A small image captioner, trained from scratch.
Model: 9.93M parameters, 64-pixel images, encoder arch resnext, encoder norm batchnorm, encoder activation silu, encoder depths [2, 2, 3, 2], encoder widths [128, 256, 512, 1024], decoder width 256, decoder layers 6, decoder norm layernorm, decoder activation reglu.
Rows from block 2 of the image encoder of a small image captioner, named by matrix and row number. Rows with one number belong to one channel. Each number is 128 + 24 x the weight over its row's rms, rounded and kept within 0 to 255. All counts start at 0.
After each channel's rows are labels from the 100 images, of 14976, where the channel reaches its highest value: "top examples" is what is common among them. Only what is clearly more common there than usual is listed. The data: simulated stained blood smears.
# convs1: grouped (8 groups) 3x3 conv, stride 2 (encoder.blocks.2.convs.1.weight, 128x16x3x3, each kernel summed), inputs within the group 0-15
# convs2: expand pointwise conv (encoder.blocks.2.convs.2.weight, 256x128x1x1, transposed), outputs 0-255

convs1.104 [132 139 148 122  92 100 129 124 122 143  71  93 139 155 158 129]
convs2.104 [159 144 100 186 152 124 146 112 158 173  80 157 158 179 149 134 106 162 149 104 133 139 110 137 130 126 139 168 116 175 146 102 131  98 117 107 164 188 119 120 129 108  92 128 122 133 122 145 152 157 113 121 186 131 104 130  97 148 196 147 100 154 137 115 113 129 139 145 165 147 121 126 172 112 109 135 147 157 114 180 143 129 120 159 115 116 108 113 151 138 122 125 144 161  99  88 135 192 140 106 116 132 135 136  96 159  99  97 132 127 125 107 126 116 125 101 100 115 134 129 132 132 141 134 112 125 161 119 119  82 114 113 137 115  68 140 125 167 108 127 130 149 126  65 127 141 125 151 146  99 150 107 123 142 102 180 154 150 165 154 153 160 108 119 126 118 156 164 105 142 109 148 139 178 117 148 112 113 122 143 133 146 132 135 133 129 134 134 113 157 159 160 158 109 170  93  94 163  96 164 102 120 132 132 184 143 158  94 132  84 156 157 150 133 113 109 136 118 134 107 110 152 129 139 129 115 126 126 140 111 143 157 115 139 119 130 114  91  98 151 124 163 108 117 139 154 130  95 136 115 147 141 118 101 177 166]
top examples: kidney-shaped nucleus

convs1.118 [ 80 134  88 104 123 133 139 126 166 114 130 124 114 111  81 117]
convs2.118 [168 118 134  97 108 130 116 159 115 126 145 134  65 111 116 127  86 105  85 129 121 190 100 110 116 157 122 137 107 131 141 140 143 171  95 160 133 129 132 149 131 126 133 141 114 119 134 145  79 138 120 116 122 138 122 127 100 147 104 111 102 148 124 126 143 125 138 109 126 127 114 157 105 130 126 103 113 142 154  81 161 135 163  78  96 136 108 150  78 131 128 115 115 134  76 115 132 129 113 122 122 144  95 108 137  99 151 108 121  86 115 140 133 132 125 109 130 122 138 167 123 150 130 130  55 101 143 143 109 127 109 139 131 161 125 159 103 170  99 135 157 137 129  92  97 159 146 105 114 118 145  98 124 169 129 180 140 172 163 116 134 127 102  97 103 121 179 122  94  94 107 217 154 147 174 145 119 104 145 123 122 146 135 184 144 121 145 144 116 170 144 123 121 117 140 154 118  94  86 105 125 156 132 103 176 149 155 102 126 150 142  89 106 104 108 156 139 152  94  83  92 136 140 130  76 144 116 112 125 133 123 130 114 128 149 173 135 135 108 149 112 119 138 128 127 121 112  86 123 114 178  95 115 112 103 140]
top examples: ovals

convs1.36 [128 182 156 158 108 168 139 105 162 129 117 119 127 109 134 112]
convs2.36 [139 163 158 137 144 158 126 109 103 110 134 125 166 101 145 137 141 143  99 110  91 121 159 128 125 166 114 124  92 118 119 130 110 122 118 142 121 106 101 127 125 153 111 121 129 137 170 118 114 117 120 113 146 129 116 140 127 106 147 108 135 128  89 111 148 131 125 103 112 131 113 149 125  92 130 136 144 114 112 103 110 120 163 112 136 131 127 107 129 106 186 149 137 120 134 112 132 111 106 128 120 174 119 146 103 106 130 115 131 154 189  90 101 153 126 114 149 131 163 135  91 109 124 144 116 100 165 133 115 158 120 153 169 118 106 138 154 141 135 114 126 100 115 118 161 107 131  93 122 121  97  99 150 168 182 131 149 129 126  94 119 145 124 139 140 154 132 122 127 133 124 111  84 108 128 176  98  62 140 176 142 101 131  59 103 104 102 105 124 105 106 129  98 148 120  82 139 187 142  87 129  76 127 143 171 134 123 118 134 128 114  94  91 147 132 127 154 114 103 116 163 130 116 130 155 119 113 148 110 165  88 127 120 138 107 109  76 129 155 108 116 215 120 223 174 147 124 119 139 122 113  99 139 132 179 109]
top examples: target cells

convs1.67 [114 125 141 176 121 151  99 118 164 112 100 143 112 165 104 141]
convs2.67 [141 154 109 116 157 149 138 152 125 114 196 131 127 118 150 117 134 106 161  69 135 140 158 128 113 176 129 135 136 127 141 123 139 104 104 150 116 103 101 101 113 133  21 109 102  89 139 124 176 136 110 145 182  99 151 124 136 144 105  85 105 126 123 136 134 117 121 144 127 131 101 153 152 108 122 134 101 129 121  73 164 138  87 142 117 113 132  92 124 115 128 143 127 124 143 130 106 126  96 105 126 115  91 139 119  96 138 136 111 129 107 135  94 118 132 122 125 136 167 125 140  97 125 136  96 114 111 109 147  95 126 122 151 143 137  89 114 113 113 150 166 103 119 119 102 129  99 112 103 120 143 107 121  99 111 181 161 145 127 157 112 121 134 130 201  90 122  98 123 104 125 122 136 149 131 111 100 119 133 126 106 102 132 151 156 124 157 164 125 143  89 139 125 120 139 114 104 143  94 157 128  75 122 149  83 157 102  99  88 139 148 168  94 108 107 131 110 115 114 130 126 193 107 140  82 129 133 139 139 104  81  82 152 110 130 128 112 159 114 122 102  95  90 124 157 112 150 140 122 105 108 149 120 125 157 192]
top examples: dark grains

convs1.22 [126 103 112 167 112 133 181 132 131 131 107 119 141  77 120 145]
convs2.22 [135 167 140 138 177 136 107 131 129 178 129 178 118 128  83 126 141 133 152 128 129 137 109 111 138 110 149 159 102 127  92 143 102 155 142 114 150 123  81 171 108 136 123 167 125 125  98 137 106 111 156 137 153 120 105 147 104  90 118 143 145 113 146 128 127 120  96 141  98  80 144  81 127 150 118 105 123 152 125 158 138 138 127 152 158 137 107 102 156 116 123 117 123 105 161 133  97 139 115 133 139 119 152 116 124 161 182 138 124 125 120 168 145 107 146 124 117 106 106 137 138  92 152 152 132 117 126 138 104 142 114 132 110 138 127  81 101 113 133 186 143 121  90 172 130 127 127  48 126 135 102 153 141 134 114 152 120  95 145 110 157 124 100 119 147 145  84  99 164 144 131 115 174 135 127  46 107 111  94 121 148 140 152 142 108 165 164 131 128 141 127 146 122 121  93 110 153 145 168 202  97 121 123 130 116 108  96 188 121 143 139 135 136 154 130 101  70 131  97 103 141 188 111 150  95 120 109 116 110 120 131 121 143 140 135  75 142 113 119 125 128 119 156  95 123 116 173  84 126 120 105 130 148 105 111 151]
top examples: discs

convs1.48 [110 104 127 152 110 120  98 111 151 123  95 154  87 138  83 136]
convs2.48 [144 143 101 161 123 121 128 146 110 121 108 122 146 112 125 119 156  80  88 156 124 119 137  90 157 140 109 129 148 106 112 121 147 120 116 107 120 180 128 162 181 145 162 139 121 167 174 159 145  82 121 137 113 148 139 136 132 168 129 125 101 117  97 100 122 120  80 106 125 133 131 203 158 138 149 157 142 103 119 157 142 149 130 123 140 160 116 155 174  95 150 108 126 128 106 120  98 100 142 131 123 159 150 149 160 128 149 159 134 142 150 136 132 152 128 115 111 113 124 123 127  86 117 139 102 130 109 125 120 143 176 139 165 138  96 119 141 110  86 135 110 128  96 129 130 160  97  83 116 138 114  98 150 120 135 138 144 164 135 143 120 133 115 105  83 150 131 123 106 128 144 117 115 159  80 137 144 152  97 116 150 129 165 113 107 151 110 187 110 125 148 119 106 134 157 138 139 163 159 105 122 121 206 101 110 128 144 140 120 124 125 122 123 136 134 135 163  95 103 194 129 122  97 112  80 140 154 122 121 169 120 138 142 159 172 110 119 161 134 128 136 150 129 107  62 150 140 122 164 117 194 130 112 130 187 149]
top examples: kidney-shaped nucleus

convs1.47 [ 96 137 164 117 146 122 132  91 133 150  95 160 108 127 170 116]
convs2.47 [ 97 152 132 126 178 158 144 101 122 115 100 132 134 109 157  82 114 154 150 119 148 132 143 136 112 134 124 112 142 114 148 136 131 105 110 151 127  84 155 163 150 119 152  99 127 178 132  87 150 112 145 116 141  96 106 169 154 110 132 129 178 146  97 133 136  85 144 147 132 113 111 141 168 118 110 114 155 104 112 177 147 129 149 118 142 148 126 134  99 101 160 126 149 130  87 156 148 154 122 118 110  70  97 133 168 114 156 165 133 103 152 144 174 123 152  96 134 148 157 126 119 108 127 142 111 132 124 120 129 104 138 161  59 123 110 127 124 138 135  95 137 137  95 182 148 137 108 141 117 120 118 128 161 153 126 112 148 133 139 106 116 126 150 139 138 117 114 116 107 133 152 146 153  76 137  98 129 126 102 126 115 103 132 175 117 152 156 131 148 108 117  72 159 132 120 172 169 123 160 138  92 131 137 138 151  97 131 157 164 131 166 136 111 141 111 140 121 114 120 129 146 135  90 120 118 148 136 133 120 165  37 104 117  94 126 131  90 151 145 107 157  93 143 188 122 141 158 179 140 160 114 163 101  84 143 121]
top examples: lobed nucleus

convs1.121 [106 124 149 140 114 121 103 156 107 118 126 115 134 149 161 193]
convs2.121 [104 165  81 153 138  75 177 150  95 149 180 118 123 100 148 125 131 165 146 146  81  64 130 128 126 150  95  91 116 176 106  99 135 116 122 122 153 100 104 146 138 111 144 113 124 129  95 103 131 172 111 121 155 127 105 151 110 112 114 136 142 168 158  97  94 110 148 112 112  94 138  97 119 122 123 115 123 106  77 145 127  86 135 142 116 118 124 135 114 127 157 109 116 112 123 111 124  81 129 114 104 140 112 103 152 162 141 133 127 127 133 104 111  92 111 115 124 127 102 126  96 156 112 161 152 104 103 123 131 132 116 141 144  98  78 109  99 160 124 129 166 114 125  92 149 120  87 113 155 112 116  92 109  86 128 180 169 117 132 166 126 137 144 107 170 133  69 146  95 113 121 119 119 113 124  82 155 132 152 117 148 141 112  98  97 115 157 109 105 176 141 127 143 117 121 126 129 120 139 163 103 122 122  86  90 134 155 142 124 127 100 179 132 113 102  92 156 166 141 123 128 167 121  70 158 149 102 147 151 120 102 143 105 117 108 152 164 138 150 171  96 122 143 149 130 117 132 128 129 109 164 126 142 123 134 172]
top examples: dark grains; ovals

convs1.49 [ 95 113 141 132 150 154 123 143 131 132  78 139 134 124  68 130]
convs2.49 [111 123 155 133 105 140 146  97 129 108 102 125 172  89 135 163 110 153 103 144 119 151 132 126 156 156 160 125 120 136 141 109 106 140 115 157 146 104 114  94  88 135 160 124  92  90 146 132  95 117 125 129 126 146 129 107 178 133 191 125 141 141 107 164 138  99 133 155 117 111 125 129 117 147 120 128 122 118 148  93 115 121 132 122 162 127 116 148 111 100 137 133 128 138 125 172 108 113 104 118 162 156  77 114 143 131 151 162 167 117 152 149 125 186 130 165 133  64 119 152 114 119 171 118 117 144 114 130 124 143 120 128 185 171 107 101 147 121 137 129 133 124 100 136 105 121 105 145 150  86 112 116 129 152 135 154 135 146 121 138 108 147 145 152 116 191 155 124 115 142 180 149 162 137 143 134 135 110 185 121 101 110 125  97 163 115 163 145 152 161 128 112 116  73 137 104 121 236 153 164 138 119 122 135 117 116 138 159 144 147 119 104 112 105 153 115 110 111 119 179 122 111  94 115 149 143 158 133 121  96 120 131 110 116  94 139 136  55 132 126 147 149  90 133 103 129  98 112 131 168 120 123 150 114 136 158]
top examples: kidney-shaped nucleus

convs1.35 [140 145 129 155  95 137 141 142 142 109 166 122 185 153 105 127]
convs2.35 [107  38 144 140 139 115 117 147  84 139  94 134 107 118 151 109 133 176 115 120 146 105 124 142 143 126 141 124 128 136 105  75 119 122 116  98 140 138 149 120 106 129 160 190 119 178 106 123 152 132 131 135 146 108 106 113  94 110  86  85 120 126 143 124 118  93 135 156 134 167 105  88 106 127 116 124 150 160 100 115 136 136  87  98 117 145 151  95 120 143 146 125 140  96 124 130 109 135 133 101 141 130 125  95 145 136 101 132 113 119 127 155 149 118 111 116 122 100 160 131  60 111 107 133  61 107 118 123 148 104 137 134 143 102 130 136 133 129 113 132 137 134 135 117 171 100 141 122 144  76 116 129 171 111 146  81 152  92  65 100 134 135 132 155  90 100  91 143  92 160 132 141 128 126 137  64 132  71 123 151 125 129  96 119  85 111 127 143 161 107 108 136 125  67 103 118  78 136 119 109 146 119 110 147 117 134 151 119 171 127 100 146 138 138  80 130 126 155 108 181 134 157 111 127 124 110 147 132 146 148 120  82 124 110 111 116 132 116 109 125 128 123 140 162 136  95 135 112 115 195 120 156 122 115 150 136]
top examples: target cells

convs1.30 [131 148 126 125 138 115 118 181 116 148 104 153 172 129 161 157]
convs2.30 [114  97 125  96 109 145 176 105 136 142 170  88 109  86 112 105 119 118 103 104 113 112 140 166 113 117 128 170 156 146 120 177 133 146 122 164 107 127 132  75 111 120 147  83 134 109 151 108 126 140 149 122 125 135 106  98 103 133 114  89 116 113 143 131 125 113 121 117 104 178 127  99 111 128 182 126 104 144 109 134 147 107 127 117 147 171 117 108 122 108 110 133 114  92  82 114 113 135  98 113  47 123 119 107 105 163 135  88 143 123 138 132 145 138 141 118 156 165 166 134 135 206 108 124  94 158 129 129 132 148 120 128 102 125 104 135 116 159 122 143 109 196 145 132 102 102 123 163 167 142  87 147 103 150 117 177 129 101 119 142 140 125 128 136 103 114 106 124 121 133 140 140 123 137 131 140 158 144 139 155 134 176 109 135 123 142 141  86 147 184 137 115 133 103  87 131 134 128  73 134  98 154 165 141 144  89 112 107 103 116 127 124 173 145 125 160 145 144 116 156 203 125  89 157 156 118 130 134 109 119 157 157 127 104 150 114 122 114 171 143  92 129 132 133 115 108 110 100 132 125  79 152 121 116 132 136]
top examples: discs

convs1.108 [124 110 183 113 139 124 102 134 118 149  93  92 158 103 115 138]
convs2.108 [119 101 138 118  85  90 108 153 118 107 116 128 137 137 132 170  99 107 116 154 146 148 101 108 115 162 100  92 118 143 138 146 128 108  97  93 102 127 152 153  95 140 131 183 154 130 126 138 116 159 111 132 170 132 132 107 145 107  87 130 110 116 165 129 112 122 128  97 140 138 118 114 113  99 130  90 169 153 160 102  98 158 133 131 117 131 131 154 162  96 110 104 133 165  92 119 149 106 142 142 134 162  95 112 139 128 130 111 141 152 102 115  47 107 117 150 152 126 107 102 136 125 189 145 156 112 148 136 123 122 108 131 137 129 111 123 123 142 151 123 124 161 129 146 127 149 126 146 167 166 131 160 165 104 133 132 153 146 133 137 121 138 120 104 198 139 116 111 154 114 126 120 113 109 109 127 148 149 138 118 189 143 130 117 144 121 167 100 137 141 125 168 102 109 153 147 121 158 173  96 135 126 169 123 136 151 125 108 121 172 130 129 149 118 141 128 116 112 102  65 130 131 172 149 105 170 128 101 131 171 130 127 177  80  87  73 127 114 133 131 123  84 133 108 111 130  91  99 174  99 173 124  97 139 141 183]
top examples: dark grains

convs1.110 [129 147 104 141 103 108 154 116 135 108 103 197 122 141 139 134]
convs2.110 [137 156  95 160 101 109 125 110 144 110  99 137 112 135 186 110 119 121 126 130 122 125 138 137 114 106 120 148  95 127 119 146 131 113 167 100 141 132 110 102 116  87 152 156 169 115  89 139 119  86  77 105  92  98 118 104  87 119 161 113 103 161 157 122 113 146 143 108 110 110 120 156 109 104 121 124 136 104 106 108 120 115  87 129 139 124 103 105  98 145 109 132 136 113 138  55 103 115 188 136 129 139 112 121 145 108 117  85  97  75 127 117 120 150 136 113 158  88 117 115 185 142  91 100 117 104 149 111 121 131 140 141  96 111 149  87 112 135 117 154  82 165 140 129 100 132 149 113 180 147 135  98 154  86 135 111 118 221 111 127  84 111 141 132 116 110 119 135 111 122 139 112 153 102 131 109 125 130  94 128 140 141 171 132 127 102 137 143 137 104 151 129 123 173  72 150 156 169 140 159 126 113 113 117 122 158 118  90 151 118 138 101 154 111 141 143  97 136 102 108 151  78 117 117 127 108 140 115 122 118 100 141 145 186 102 108 138 136 128 103 104 123  81 106 101 136  94 144 124 150  95 132 158 108 123 134]
top examples: discs

convs1.111 [100 147 119 137 166 120 162 129 170 102  96 151 119 160 138 138]
convs2.111 [111 133 116 133 135 120 149 145 116 117 112 132 153 117 180 136 116 102 162 145 130 181 114 113 138 108 107 100 126 144 148 153 170 138 159  96 113 105 141 138 109 131 115 109  50 123 122 143 124  94 134 137 117 138  82 106  63 133 147 135 102 108  92 127 118 121 106 135 125 160  98 104 105 118 121 108 149 127  88 135  78 105 162 157 157 123 113 172 141 112  99 124 100 142 151 141 233 116 127 138  93 127 164 111 164  99 128 108 127 119 107 141 112 129 122 118 120 146  99 128 124 138 140 127 145 131 115 133 145 112 121 130  97 136 181 161 140  92 141 116 105 116 151 125 126 138 135 154 110 136 127  88 153 168 125 105 128 155 133 113 110 107 152 102 126 129 118 149 140 128 106 110 102 115 120 127 124 121 148 115 153 144 143 101 128 138 136 139 103 145 145  90 133 107 140 202 141 122 128  96 100  92  95 124 124  83 126  96 112 118 117 109 138 132 128 112  99 134 134 148 126  94 125 132 136 188 122 124 139 100 108 134 157 122 120 133 125 188 102 105  23 120 116  97 111 128  69 113 132  89 114 122 152  99 161 116]
top examples: discs

convs1.109 [116 156 110 120 134 121 114 128 111  88  82 126 145 135 172  92]
convs2.109 [142 100 137 118 108 140  58 127 134 132 109 118 122 121  90 130 145 139 139 172 154 111 102  78 128 134 128 141 135 112 138 148 161  99 147 151 107 133 138 174 105 140 107 142 152 116 161 124 118 146 121 117 107 102 142 160 125 133 187  86 118 191 134 145 128 111 135 167 162 122 154 114 151 126 160 135 125 108 109 125 139  80 146 132 135 140 103 128 126 168  95 145 121 139 172 124  79 115 171 146 139 163 118 106 183 118 114 150 156 136  83  78  83 155 130 147 105 138 139 127 135 138 114  97  93 123 117 107 126 106 108 152  82 122 118 128 112 121 108 145 104 173 139 137 126 122  92 133 135 138 130 149 124 114 121  80  87 132 132 141 131 107 102 121 108 120 152 123 141 111  80 116  85 129 150 152 151 132 112  96 142 105 118 158 117 110 128 143  73 130 154 123 129 152  99 116 167 190 153 184 132 160 121 111 124 113  97 117 110  73 114  95 150 106 151 121 125 140 136  93 149 128 157 118 116 108 128 124 133  84 174 120 153 144 141 169 119 118 133 152 118 120 146 137 118 139 147 102 169  92 112 142  78 113 181 114]
top examples: discs

convs1.113 [111 109 197 126 138 123 151 119 147 105 150 136 131 102 100 118]
convs2.113 [129 151 107 138  88  90 157 130 149 188 113 147  98 105 137 107 128 123 133 126 102 108 120 126 126 157 126 125 117 127 103 144 123 119 102 129 129 138 107  90 134  98 147 146 120 113  93 135 117 134 137 132 118 139 150 119 113 100  83 142 121 136 123  59 116 105 139  93 153 151 113 103 170 121 107 103 107 106 185 182 170 126 109 149  84 132 143 150 115 122 123 125 132  95 157 110 119 132 109 141 119 112 120 118 102 175 111 126  93 137 129 102 133 135  91 101  94 121 121 149 118 136 106 143 133 120 131 122 147 210 143 135 145  52 112 152 127 173 124 128 112 130 124 124 106 128 146 132 114 122 102 117 155 103 125  85 165 152 138  74 135 124  83 127 119 122 111  96 113 123 155 144 131 120 146 139 136 131 119 119  78 140 142  92 104 121 155 114 157  47 127 156  99 126 173 117 149 141 160 129 119 139 113 127 120 105 101 135 117  94  98 132 138 129 134  75 140 131 130 101 138 146 127 115  81  80 110 143 130  74 141 165 117 111 115 107 137 104 133 211 112 160 145 119 126 139 100 173  95 113 140 135  87 113 131 125]
top examples: ovals

convs1.39 [149 150 138  94 120 103  91 112 151 144 144 118  95  86 103 118]
convs2.39 [107 108 103 116  83  67 100 154 113  87 133 147  91 150 136 141 148 139 120 131 106 140 124 139 143  89 108 138 107 123 160 125 138 153 125  82 143 153 113 201  97 128 173 123 129 124 121 114 103 159 112 122 137 101 127 141 138 136 169 133 139 131 124 144 118 160 131 132 143  65 107 146 121 156 149 102 136 105 121 127 121 121 170 124 120 124 144 139 130 140  89 121 154  84 148 122 118 147 142 126 105 146 122 120 148 115 105  84 148 107 139 112 126 110 102  73 134 118 123 130 114 110 132 103  75 132 114 152 107 115  90 139 128 121 105 136  95 112 104 164 103 135 117 121 152 136 134 134 164 133 120 115 123 135 186 165 109 138 104 131 134 166 119 114 128 151 111 135 132 135 173 149  47  95 131  86 115 135 137 131 148 106  95 174 183 136 137 168 104  92 131 141 167 106 152 101 132 135 139 103 123 136 111 154 138 111 136 118 126 130 141  98 148 127  99 112  58 120 157  99 118 146  84 130 130  71  94 140 108 136 116  84 127 110  79 101 152 113 118 119 100  98 111 103 163 136 145 144 148 134 112  66 124 131  81 121]
top examples: target cells

convs1.105 [140  83 153 101  98 108  99 106 124 126 141 148 153 105  97 148]
convs2.105 [103  94  99 135 166 126 138 168 157 146 127 140 112 125  49 114 130 148 155 131  85 114  95 145 158 153  96 171 156 117 114 146 112 140  90 149 157 159 149 122 162 123  84 113  85 117 145 113 124 164 137 106 155 158 158 133 142 145 156 138 134 121 135 194 148 105 147 145 151 128 151 108 121 111 152 133 131 146 155 125 146 158  99 119 125 151 151 152 159  93 101 130 126 137 119  99 122 124 110 153 140 152 146 131 133  87 160 115 144 170 141 137 174 149 111 130 116 135 107 147 152 140 118 129 101 114 108 126 138 138  83 126 128 113  41 124 106 113 112 118 133 131 138 118 100  92 123 105 155 137 126  74 125 120 137 130 117 151 145 136 127 147  93 131  88 139 111 119 108  67 122 123  93 125 108 134 102 121 129 121 154 149 129 118 109 132 146 185  97 133 148 134 164 172 128 105 133 146 139 133 141 136  89 112 163 116 134 166 103 168 151 151 144 142 117 141  98 102 116 122 147 132  96 132 119 127 153 187 147 108  94 132 136 167 141 127 147 121 145 124 114 159 112 175 137 147  95 167 138 115 113 104 148 137 212 157]
top examples: dark grains

convs1.42 [131 104 121 124 150 132 139  75  77 141 162 144 135 154 144 135]
convs2.42 [128  81 100 138 143 117 154 132 148 113  69 109 115 125 123  84 134 144  76 142 132  73 142 133  95 105 125 112 140 107 148 102  85 130 159 121 178 110 140  94 123 110 110 120  99 115 153 136 129 106  81 144  97 129 137 150 117 153 117 148 166 152 119 108 118 135 153 107 157 125 113  94 160 149 110 108 113 150 150 126  96 110 128 123 114 148 124 147 141 118 127 170 103  99 114  84 131 100 113 136  93 112 127 140 123 122 140 139 145  83 169 168 135 104 134 111 122 110 106 135 168  93 130 132 103 117 147 131 143 131 180 105 177 169 115 153 134 123 116 128 119 107 117 108 188 113  99 138  83 109  97 130 142 154 146 170 147  74  99 137 136 146 137 112 190 141 147 142 132 112 113 101  96 131 108 126  99 142 113 147 127 152 109 117 111 126 128 131  61 133  98 141 154 134 138 164 193 133 107  87 104 121 140 126 144 134  87 114  92 146 129 109 152 141 111 135 144 128 108 138 113  94 113 103 122 131 134 198 115 148  87 159 138 125 135 109 127 112 117 105 128 114 160 124 146 140 127 124 137 186 122 197 104 105 137 117]
top examples: target cells

convs1.116 [138 122 118 177 130 108 116 120 139 167 113 186 101 134 132 133]
convs2.116 [122  98 134 109 100 110 122  86 156 109 108 121 119 133 111 122 123 133 109 128 128 199 136 115 142  84 108 128 155 187 128 133 142 108 134 140 144 115 158  88 197 127 117 133 119 157 150 137 141 143 132 102 158 192 129 103 105 110  94 107 107  97 123 115 173 129  87 103 146 131 147  98 122 120 132 144 135 130 113 136 105 124 126 120 110 130 126 116 114 132 141 151 124 117 127 131 114 114 153 121 139  80 145 215 154 129 145 127 137 122 130 154 134 112 147 127 163 142 131 148 144 121 102 127 153 113 110 131 229 108 167 201 111 127 145 122 137 133 136 148  83 115 106 136 102 137 146 114 122  84 182 128 140 121 127 117 118  79 109 122  49 105 121  89 134 146 124 154 144 120 108 104 130 142 114 150 158 119 130 107 102 112 130 106 153 124 122 108 139 116 118 151 126 146 159 122 117 134 118 132 116  97 159 137 161 151 141 107 146 140 178 103 167 197 125 103 137 106 107 122 117 119 152 109 135 146 121 140 172 154 138 142 132 120 129 156 105 135 138 133 126 127 152 115 135 200 117 131 154 116  94 125 134 116 140 175]
top examples: lobed nucleus